config.yaml
model: "waveform autoencoder"
dataset: "short pieces for a synthesised band: melody, chords, bass and drums"
train_examples: 26041
input: "waveform_16khz"
bottleneck: "plain"
encoder_arch: "transformer"
encoder_norm: "layernorm"
encoder_norm_position: "pre"
encoder_activation: "gelu"
encoder_mlp_ratio: 6
encoder_head_dim: 16
encoder_fused_qkv: false
encoder_bias: "all"
encoder_qk_norm: false
encoder_parallel_block: false
encoder_inner_norm: false
encoder_moe: "expert_choice"
encoder_num_experts: 16
encoder_moe_every: 2
encoder_expert_mlp_ratio: 0.5
encoder_experts_per_token: 2
encoder_shared_expert: true
encoder_wave_strides: [5, 2, 2, 2, 2, 2]
encoder_subsampling: 2
encoder_layers: 8
encoder_width: 320
encoder_positions: "conv"
loss: "l1"
latent_channels: 32
decoder_norm: "batchnorm"
decoder_activation: "silu"
decoder_widths: [24, 48, 96, 192, 192, 192]
decoder_blocks_per_level: 2
decoder_block: "basic"
decoder_attention: false
decoder_upsampling: "transposed_conv"
residual_init: "zero_last"
optimizer: "muon"
muon_scale: "match_rms_adamw"
lr: 0.0052
momentum: 0.85
nesterov: true
orthogonalizer: "polar_express"
adamw_lr_other_params: 0.0018
grad_clip: 1.0
steps: 11200
batch_size: 64
epochs: 27.5
lr_schedule: "wsd_sqrt"
decay_fraction: 0.4
final_lr_fraction: 0
warmup_steps: 1120
weight_decay: 0.0
adamw_weight_decay_other_params: 0
Rows from block 5 of the encoder, named by matrix and row number. Each number is 128 + 32 x the weight over its row's rms, rounded and kept within 0 to 255. All counts start at 0. Numbers have three digits each. After the name is the row's rms in percent of the matrix's.
# fc1: shared expert up (encoder.blocks.5.mlp.shared.fc1.weight, 160x320), inputs 270-319
fc1.0 090:086092125144115128123116146166174115177147161129211138149191182129058089151136121111162092135088125160147128112098108134155149094101194108095116166163
fc1.1 095:167066150116160129179170077059084146221067099154079118148135076146078099143075126133118122158123119092113086142153147115155104131120140113111099113074
fc1.2 094:123160047122139124179148101060063131119129136101103109169128155149211097147150099156177103176120157088133158167162124092130125134121125162122136141167
fc1.3 080:115090079156128189139145124101061131104152097076134139189122119138164163105157158132132161095092112109130132162124096065096090100126224108162079112114
fc1.4 093:185126129119116109140103144099132138106134145107159121141081122152134095132119041153139146087053175127139130082163090144108189139073160103147127119114
fc1.5 072:179097150051168116142123107092131170149078143084117113173116140160163109123157110141105158145152078119108134117110113156139169137143146129107129143104
fc1.6 099:079158153075132154162128143130113150113101133100121167130142153128147115099110133087147126098062109133104094155161161113200165145150141113162144129106
fc1.7 089:076078153092130146198114103151196120120151118090075135164071150115088158154150190170123120116109185089088127139131141171148101130184126100140143117083
fc1.8 109:149150151111168197160142126157141138155169104158148142151069129151156137104149087144165181089154217135119176075125130133143138133127134135099128093096
fc1.9 094:078105094144121215175109124134126110167122049172158138145125080125096138116139063095106171133126206131144149135165131097112093179175145097134131182105
fc1.10 098:134126094144156130138126164097111176137086112135093123122147160098107125122095097130149128136172133084138087121144096111113135188062141072128144135065
fc1.11 090:147113143099152121179116142149204087056093105101151136162184120132129156196137091092128100104105141110143126127084118148113136146155149124129072124112
fc1.12 076:141126124135156134095091181109163111165099145089123122136135125116152129099106111147114095117185091107167150196062124102121147154181192155162104126157
fc1.13 126:106127110140081072106083119173115140078104122115155108130104135152111129095146156063170128180100145159159150126121094115169139140119175134166047095092
fc1.14 128:135171134105176156189085135069113112109144154109178136103148103155123086096120123164142152189137124144104156146129084070176126123114124126153088103102
fc1.15 107:087085141116070128112186161127158117120120154081085105135142136110151137146141121155139089140167159104164111147115158145137131119163156093109144114148
fc1.16 088:118116110142118085157203128181150150186090107137125151151124177139066089138171121096168068146131160079159102133141138166123129105075124101133088091047
fc1.17 083:106137120113182137214135128097176077089136109080124134095084177129118143066154140044115145118039114099073124142100130159142145136146112164107108153180
fc1.18 099:102165146108145091148121097098141119139112119087140106097102146172072147144118134131128113155104127100120161193158163126134161129089126105129106123161
fc1.19 097:113124126113182133104117220122179178071073138141130143141132129127150079173139123095165113043127148092129107174105134103142172125114164090155168166085
fc1.20 099:112184166125171181197126195104086137108140117108145117119148133098109129131134148109133140114107164115140147091121090145168122190056102098113063105108
fc1.21 103:092158159108169091155140110183154112162140172136192136074153144088072146150106120128137098117102168113161147123145147101116137132043138170104073145053
fc1.22 105:095090116118133118158087073138074154140096127137106137106079117126163130152099090122147153165186129059121134191170135164093109144085072109153101124193
fc1.23 093:066152135123096091114136153115157191159203079188104111150132132128069125101143136098218129070094106134112156169132141163115175118151173154138097111118
fc1.24 093:064146135149107127132116171096145157163128164071157128210165189129077141175078139102128118179092125090183160142151122071154133143089116077132111120129
fc1.25 095:121145125091138138107092090055155113131120126032181112103153118090150093091090091149122074097125140101164109111166141105147123125137148098100134167135
fc1.26 086:133134141110149157136144136131099136099119129090112133169080202141139135121157121168116121144146122165179124077079075088123172181160107134110094120106
fc1.27 079:142133153123146093118137073111155155135125120091190159126170142134132193091110095123139141207127059120181076116120103109135138112163139083154152155160
fc1.28 089:135071141142158089160125088137111114070071141096103137185149139109109150165162088128139129178088144106134140098043113101137124116114088154118145136165
fc1.29 108:198140116052161113103126063087118158119132145131135140098139140173099106130105144099122123082149076122049187101087097100146130141137142117159132114151
fc1.30 114:119130130127109116135132084090113143100136107038097090129107159148117092147112072176160155106103121045162101079091137088123138145123117115151129157131
fc1.31 102:093132086108081116108158112076133120157106102156134147186173164157142114108102142151169137167116171128156120163147095099134139124114153148115111165144
fc1.32 096:083098129144142092162101163097182103079158150089126138129125179065089133132148111109158083078138121060184112126043109140129148144208113111137123105151
fc1.33 094:164141112119173155143079200183099141158124105094119113214099163088153130107132072089143152072126154112147138112069118102121125150142097091147142170090
fc1.34 097:110143096141135136137169066119117132158128114112130083120111120145124109099124125123149134129126145126152131083136107069147108124110120098079116105178
fc1.35 108:074169148143136193095128185123117145141114108120146144125106098096109157094154067146091094051103128185129077151142139202102149161202146129146109153095
fc1.36 086:113171113107132157125081130129125079124173165133129113097151143161135087121091075171110159093086147105178146096187144090158122156254154149110148128128
fc1.37 101:140155102073123093179161101069079167146138092100113102152115122126214137124145107174127106147085155106198140103125173124146073113134103121124076094118
fc1.38 096:113121106142126107098101181153157191124167164162135115149075128111149127109121062158140072097141121153127111113113134115039129126136120098131122122140
fc1.39 089:132118143113140082149117193132152172126162135117160085163121129127101158096142133075172083099118164110224103082052083098148134122124120107086117120162
fc1.40 099:126132116115138092158183066129151125153124129119145157073101157114139188085135141187141161122135100107110128193093123090087131136082114096156069190182
fc1.41 097:108102084129177196061126166138176091127128104142128181065127155187162198139141097085161122101118089091137137130101107106138149134133159138078146128115
fc1.42 108:076093114122137173146178114113166128111111110082116170126131083129136081136098130126097092112111143102162146167083096101151111179109114063131080134118
fc1.43 106:131147117113123102116116127155169115097107108137200129125126181142050128132114124029141139106086149122144116127192165091113092104131147161098121135116
fc1.44 103:097090131143143121077189128126146127133178136101097166126121118179110107081109110131146150089131130116143151127129157151148127101183112139088102140118
fc1.45 087:134153121098108152130086157153170138143128109110104157215108138124070115161171143156146091143075126107130083148131182125121147117133187161089093157137
fc1.46 084:130134157139146081145110128125159096166085047134139152118116096097131095116127096135107110175115100154142147113154145120133197136153137061142110154102
fc1.47 094:134110112152102132094123127108143131162133108092116149176146111146192152144094107135114084135121091089158088143117163150108120141122109082098048135184
fc1.48 069:164096123118203098154109142138191107122125201117159127139157131126094171108116158093105154122138136151032143083152137088146153113118165086063108123149
fc1.49 114:129127106105138118062099114104152145158109116105159167141153130112112105113100159035140125089101201082080118161146097130140140101107150091097082129142
fc1.50 109:140075108154120142132086137151175154122143175115145103145136124133109084151145128189121076170139204135107093118101083204150124110136144155105112142135
fc1.51 092:099142102098171118147142207099116148075146095126154036152101158163145106109069101140137186104072131153054131115146124172104139112155163066092119120116
fc1.52 092:147145128141078124162131127196093159111135161137076166148103114115132154140127111097145110134127095094075159131147183017179126136193131114133081155077
fc1.53 113:110143083097118104106105139139146160124143172104114186123124133157151138084127123062174085124106118121132056166125114124189155117145158106116143138167
fc1.54 095:104109164159124105109119110024185112115076091097115126116131172101120166125105106150146139070110170124123117090178167077071128118146128093116064100132
fc1.55 099:174099112112129124169168102104043132192083159085093113076136143150083132101157120157133125187158107117186157136083094115110099117105107119178137139111
fc1.56 093:105115143159156179138097104137143154111105119051104115115105089144155089143108107069119078127121102100093106163155098130119195105099066146131169131101
fc1.57 088:146096114163181158147131113110120155105180115168146178105127114118105150134145147091152163083127129119126160135124079111156204154107077143141137164047
fc1.58 098:089100054148160194147095147050184141091173091120184165094096103139049134123105130123088112132122118079136221190135088120143143158111128144127117137127
fc1.59 100:116138141076122118165155175127154107134124120055130138115134118126019080086153099130135136204118165141180149142142106101120122139141109081128122116051
fc1.60 089:117149197153180197162117151115189123095158077103184140156063170141131143122105155201153104147112134095119127081121085139161076162107153163150080070113
fc1.61 085:169120116128131182149147140174081106150109124119085149146129173154131185113146095125123158229187149090146166138114117090108083150159141111137118121079
fc1.62 077:152099118120153068145057128157057133138105141125097119119124151127113095101145094116170134102155162077140161164094073096182111081161159113098138081125
fc1.63 108:137143175122072079103117086158124082143172107157116107180154107098141134151202095101124094152153097131190147142104134068131140131100159084117100122106
fc1.64 114:128120110127172150166120182096104126120088118053116188159121101130162110129094138163141114143128125077092124107135089115113164104050104050140119128161
fc1.65 115:128124142123100147110131177122148155112159135138110117129125138098110183143116204137135130139101156103107103116100168131138107152159147097114156135166
fc1.66 099:109144142102145173130156163142111139117111179139143184081100078126096107130132135111085090154118185066159128087158108087155130158115175136077151167219
fc1.67 108:121099125192148088129138133137098097147133153116120080128160135202107140123152147119139077115152191113153145158157119112171154196093113088095140097077
fc1.68 124:143116146117156157154101188166090143052104103137113153103116109104133123118101125097154092073148114090068119127101125126126148161108232164136155136119
fc1.69 102:106088143158149174126062089133147076088120126128141107151135153114148120108156119150107133142107124112108172141118092141107134118165149118132162127140
fc1.70 101:138126138186124152145123152151132143181167114113137172115147157181133161151088112104178151172108111111121093055174143115122096149103100149117156104114
fc1.71 101:105143150087128091189166134088086155158158155071156084145178145162128092149138143096134075167134095048206121098079126109163137096113126078148077132121
fc1.72 110:111132149110096160220101128140076108132171158130150137100170126122103158184129092165119147130111105082139136007138134093133149112070118169126093200114
fc1.73 080:151153107069140233174130123120124100150126089114120148159071118135116124096127101090138121182127151143134104102179133138122140108114123111104117096106
fc1.74 094:117090120119122094146133129065152158112087130095109117120117138114100122130130041155128158155062103119141122103092102153140103057165123117072122108165
fc1.75 094:155081126133132136154143165135127103181141112112115113228139151179202122113120109134181096119122186113141122123129133183154129116062169070125217089070
fc1.76 111:095120130133128151147116145130109127151155139163161151120137150123113094112176101236136145119165161102165122171103096136143137133108147102085102098096
fc1.77 106:085123166156184133075127162124162099092115124121110126073073170099072120096099139136175126080113110103112159144136133128154122126102114158102090132138
fc1.78 099:098128115078168161109151161163140149136104131099185101066124120156089113105151125156102137146156155082167175109090114110162126147130172054156198078076
fc1.79 107:122134110117117226130071077136157145127129123118168105134078137158097124103162081083188096120141129100149153137111121081179117143133185126131060141112
fc1.80 090:132124106098158133164093096105143123128115088109106171095142140116068044121136125090083118165131168112145102122131127140163147134146088105057125172116
fc1.81 103:121131146097135120160094095078144063107178122117117133120140115117176119126158070096130137108100124099116119103114129138149130118163169102139096119113
fc1.82 100:080149137153123162156123153113126107100120122138139104088140154119112112102064131140170162141086133167151127045122155168165144138133157142114146131111
fc1.83 116:106105173149175147126183079139187136126104172074116170110108130129086151066104155127166128067131178117132126121125108179147128112115174110102154073103
fc1.84 089:111151103114157143148150165096146165144089194101079108120154147127144134155137048074134182115125176066165087153090127120133149119116148102123098131161
fc1.85 119:117100139160131164098130140124112138168140140130060157212099109107137060099128100155153092108117143114158124187117126088141147157136098074172134108094
fc1.86 120:186102125116167134096149048110129142156108140112149100148085086148151075117086072130177088128189160123163134150145074051121130157075136089120150150109
fc1.87 133:115122111116124184148148107150136123148150104044077178199112080153122206127090149101107149115116154101135156141150148128165193165148099131108123172121
fc1.88 118:074155100139088148173123094142047131155145118132161103173122107105129118102126124076199197138208151122094208149214087122159127105093149131107112110151
fc1.89 101:134130119114112142166119140131159106111144137052177131139144077146052189083178148092127119127101149105192123129139127116113138143148134160092121096052
fc1.90 086:171085102162184121160157150171127145106125122106125171176115101083130179138117093094112104133082146097145094155125137080066125110082140132114082097084
fc1.91 110:167120113136174115098113190101092161160140146069108115137136139102122133118122088175078089159161082110100128166084117116124138117155164086135164120103
fc1.92 083:068104090147143125190107120111066107137122122116144159108096157143153172101119051144128164187144098123137163137121163109154180161130119071115110086103
fc1.93 092:146115068072099157100142162141086120136138080114125129129140109182135145117105111132149150129147185127136142205153150131108066129199131113093112116117
fc1.94 104:114125146131116145176135118109122176151140150084148192104126134128145130184147151140129179166098080122121106147132141094195132143111118129133079157106
fc1.95 121:101158120115152142133112099096156135148142126108116079128114150160137061133112091178129146095088194064132145141192115137101142161196049131150077114146
fc1.96 117:099153103115121169122121173119127143161141062060139117156088174170159159102106074100141139148085154119098114134177090078156160138096098028143143100148
fc1.97 123:059128088135105096172116103078124064136119079114190088091130115140184145092152117078092155134146208090157161131153113093129136110105141088133061118153
fc1.98 086:124123059110181165122077110118119170128108103119141128116163150107102145122174103124128103090135146090119107097142112140145158102168182181135117100165
fc1.99 105:146090081117177091106110155056113155149108117134156134123110101145169133154104121105141105070129168096121122140123114073110114187125153082100140122096
fc1.100 097:095140080152062132172162141202124114124128124055124169121110118161107121106137124111148147147115146132165079166147100090157110173096114051087095099063
fc1.101 112:138130152126199106148132169107136172151130089135116141188150139132077177158141113106175137195157200086129135136164184106038104114094120079142129062117
fc1.102 090:135094135136127115163066177052156117192138151117117098101094122127108108090136120119119112103146159157075130128137154167135149152143159081165120152121
fc1.103 105:174134096154173152145123194090144129181192101117167094150094128142142075084135128083148138070150120150115158165176122124194110165171147095122145092070
fc1.104 110:113120072079128209215109137065123116096135105125124082096129163151111129073067084076128183137152128135130158111110114153151147141111147062138125131135
fc1.105 105:148132102129099181109151102091153117124151104117103128113105121127165095121112101088128105085112214126105140124105110139171126137164098127075117163135
fc1.106 109:145128156126123175139075129136166129125124153147127071161141116131141111114132091099139145150093164084086135128103176093098129167121118110101158092180
fc1.107 094:149135130139123178085115092155117165154078137100121122145135116118154109123132121147149118095166103112073158108152126081145140170125118107130109153113
fc1.108 077:123125115169171185133110212081173159141137193125100129189147150136050105148095077034116062094092132116144127127066156079196140165141140047187100152115
fc1.109 091:096156119157131129140102120069118186141123109187127119128150121173081102054114170087089140172178146120142158146125074145144118135141185069171098103178
fc1.110 099:131121112118134143100139122171105119147093170151183128101139113111143158165067111164112081150091119074054157106169146062162177134117096168090105142134
fc1.111 104:133117136117135091139137118097125091113094085123146088160135142134109106110142083120137087109137157116132108121095110103155108096107129159153102170105
fc1.112 090:152147091133136098109096119047160134192113123129097089113075073116075112052157165105139164071148189099082150173168138158083142162153139080158155116106
fc1.113 089:117165114134153117118094128112181141190148122176129161144124153146107131140132094067119139137133115108105170125108125155150163127138168138073116085123
fc1.114 113:124112097139149176092140070089142144162099088081125126170151118128083161089149120073141148141070192112165122133168095108091109181139152153088107098153
fc1.115 103:127112150101163126065125124108201113144122130110168110077104143118063131128170126120154178120096166152122165140190116127141107123141161118117098148153
fc1.116 109:134151149098113121114110103122146104120149111088114096050135125102114124058152118134156168140147136109152121069123112070142133131139114072129111200149
fc1.117 112:082124134128104058183114100120111140115209089151066081136090124152199166155155101111141141115129171105129113154082127140143104154128125047109104125095
fc1.118 105:135146122164197172216129091129141156148106127126136148186145124112064166156162110078164162179128143135088121105099143048093116129175135136068155073110
fc1.119 087:150101171141167137144100161162149148098081094100095160129132115109097155116099126114172138080160180099104093178089117145122158156169112099116114107139
fc1.120 086:108131122140176150113128216175124164103099155113093120158109172120104114162131144105113141156107125075079152131037105174119118096136141177108127060104
fc1.121 108:171140117139103150159047084124150150130153112070136190135115137116118108134169148167142093091032130149118125135169120104116126148185123148093109124131
fc1.122 096:089137129155095142199127069097171124160121073088127127172086133156021164119146126165117098127101092084106163108138129108130086129111156152156083116142
fc1.123 117:093149127155075120163152165077151139087150131094141153063102181128126111151123165114125066129160158096112130138132127144151107104075143113134093147126
fc1.124 089:120113153101135145165142195175113138073181089134116138131112100185147151109119141098104134166082123074169152137076169106148122101121159155168097172075
fc1.125 109:144126132141114109178141160193173101139121121098136122137108087121047135121148128131155166107095149124141127136088146140075077151145089088104121108119
fc1.126 126:135103103147107049156131152101083124108109131132081102168116143183114105185137141170142136079109118118120124169134106086185147101181157146075054122096
fc1.127 083:130140070146152138211193099092092152133087156109124146074148132224088063148123102128126112099119166092104164123080100133195162108161087063082086094134
fc1.128 088:121131153054152084152156116165133112142159134128144138118156170108107119143168131122138101121144127106115117109105146098141125160086089101092100068152
fc1.129 074:148136065149151180098107154027083173088160091108121071169115129102162159109097144111096097104084124119106095163147193173138159171095116105192109151073
fc1.130 113:142111145119125126171152174054165154105135146111117117104113155142177095117110092150157167124126092106097113175131120084137159131184086107058139112117
fc1.131 102:105103107160145162169092125116146178134113119065116153151151170152104117153115091211142098175161176097136124092143106145084113170090117100096093134095
fc1.132 087:136117152118144151097148118142064166120133128105194155202106103113077180147129192148144158110123144099160104164066174083146103155130144086103113101048
fc1.133 096:159130144124105120147083090170108171114140085144146140181125090104156054115063144113160106073111132087099090154187119112150154127114115111126127128106
fc1.134 100:157139115141133201152110159183092145093118130136101172065117095105115108063140086059139097082144091085121100068122109151162125162143137134088095157098
fc1.135 098:098131155173158107193130179052100115156137114169146094159112139123098142187148144113100200084196129060107149103084138132167117116116131101118168091125
fc1.136 103:089121110073159081144111062118142112136113151203149104162097084166104121103081108062150123072130120113091170099096116144133127076207159115141157137143
fc1.137 096:122149105096106165168142085063106157152076137123128131132133099151177158128133082138140142166120114166137140138099176133082138175168110082141150095184
fc1.138 124:138132131091087156159086084088169129148137130074099154144158107119191134133163112111128098093114199128109169136137107110181124127152135125125082089121
fc1.139 097:054172119142133170149095085107188065077143090123146146131127117202101078110105159166103143047090153134164172139190116145139110164229128132139140139119
fc1.140 108:104148148128159183117140137058114113168148089113152102110099110133166155101124123127150167134115127107151174105154158183124142140115139112172128133114
fc1.141 104:068116084117165133130139115100114087152148146158145115174096135186125141146123140093190132088131189096161133143108073128117133151130139135155078149122
fc1.142 093:109154109101195123128144094142119144123152106066134148190134115104087129083134078077216171089062150160129150102086144079040170158143132112124109120132
fc1.143 099:088114125108176163184100068117145149132111097102109123126164112142150135129129110088066083149120144048153104148153094152174169161069142096148149115149
fc1.144 081:154155149092122134146093091137136132167142162137088151102122185106210098155206130068181114182155137133136138111153121027121087147153153096134154153169
fc1.145 121:163129109090153144175110142120131087127124145110142140142160117112148160117188101120125117192123147087129089124119125122112140071092136159123093085122
fc1.146 111:118153093137146148079111126109119117099196164115154068106214141151086106142153125144116097153129138079168188118081130147137110134089138108154081114153
fc1.147 098:157135124148183148164112151120104163142101131140156113078149169172122124114129130133103163136116148133094137076118145148145134129123102132139122126067
fc1.148 091:105206169120122162109136138111198152107127151099057117169132119178164072110128144130130127073103120135121125089140157145175146130194098129131143106112
fc1.149 093:157129097095165146118123090102163125188160121083113124101156132101092103106102071104164093159192169070232137134126128099144093133121080112081190149093
fc1.150 118:140107101069168141125132134097092208157126130122111070160166133128180150101113138113150097116157074188095138139107075170113129173065194130169131089062
fc1.151 105:156058128113127193126135083158168127145112128099142101155114124151132183112079104134151124113152119138104184132169132129130115144156162090133137097105
fc1.152 077:132145081175190186118097118139152098121141137065176146108104042098181133167100116137138113117074139173108144117139117147083192118173113103069168130169
fc1.153 074:151147094092151171131156172062153119132149131059070124214105085116123140109093117109154117100144105086136124141113110125147098139094148080127132121142
fc1.154 098:113128103116152165174137119119079153144134102116097147190145147138100187123115140170157070134073147080187156173209128149150139156193113113157084119120
fc1.155 105:141116131148110157132092142094158119123101069122121168138065108107115138115152154107138132142130194134199151106187151145173105186123123110097117103124
fc1.156 091:093097179076091153098118140158196111170113122116124091173131173188139111149148056142132126127123220097111156114122149133141092090161102113119143161149
fc1.157 076:137165180139085106183090157093118194116159122108196109103127158155127111138057118075124110076169090034145132174178125111112123109111123046163147191147
fc1.158 118:150127111142144144101068192091110103129111148156164082189167092173190109084124087075146066127141130144106085113101155139112119130147116046173150103144
fc1.159 097:093130124176143119117138135104139108130144143068124157200139146174113168110089155118098124107113131115082169190084071131135134149110114108124118128122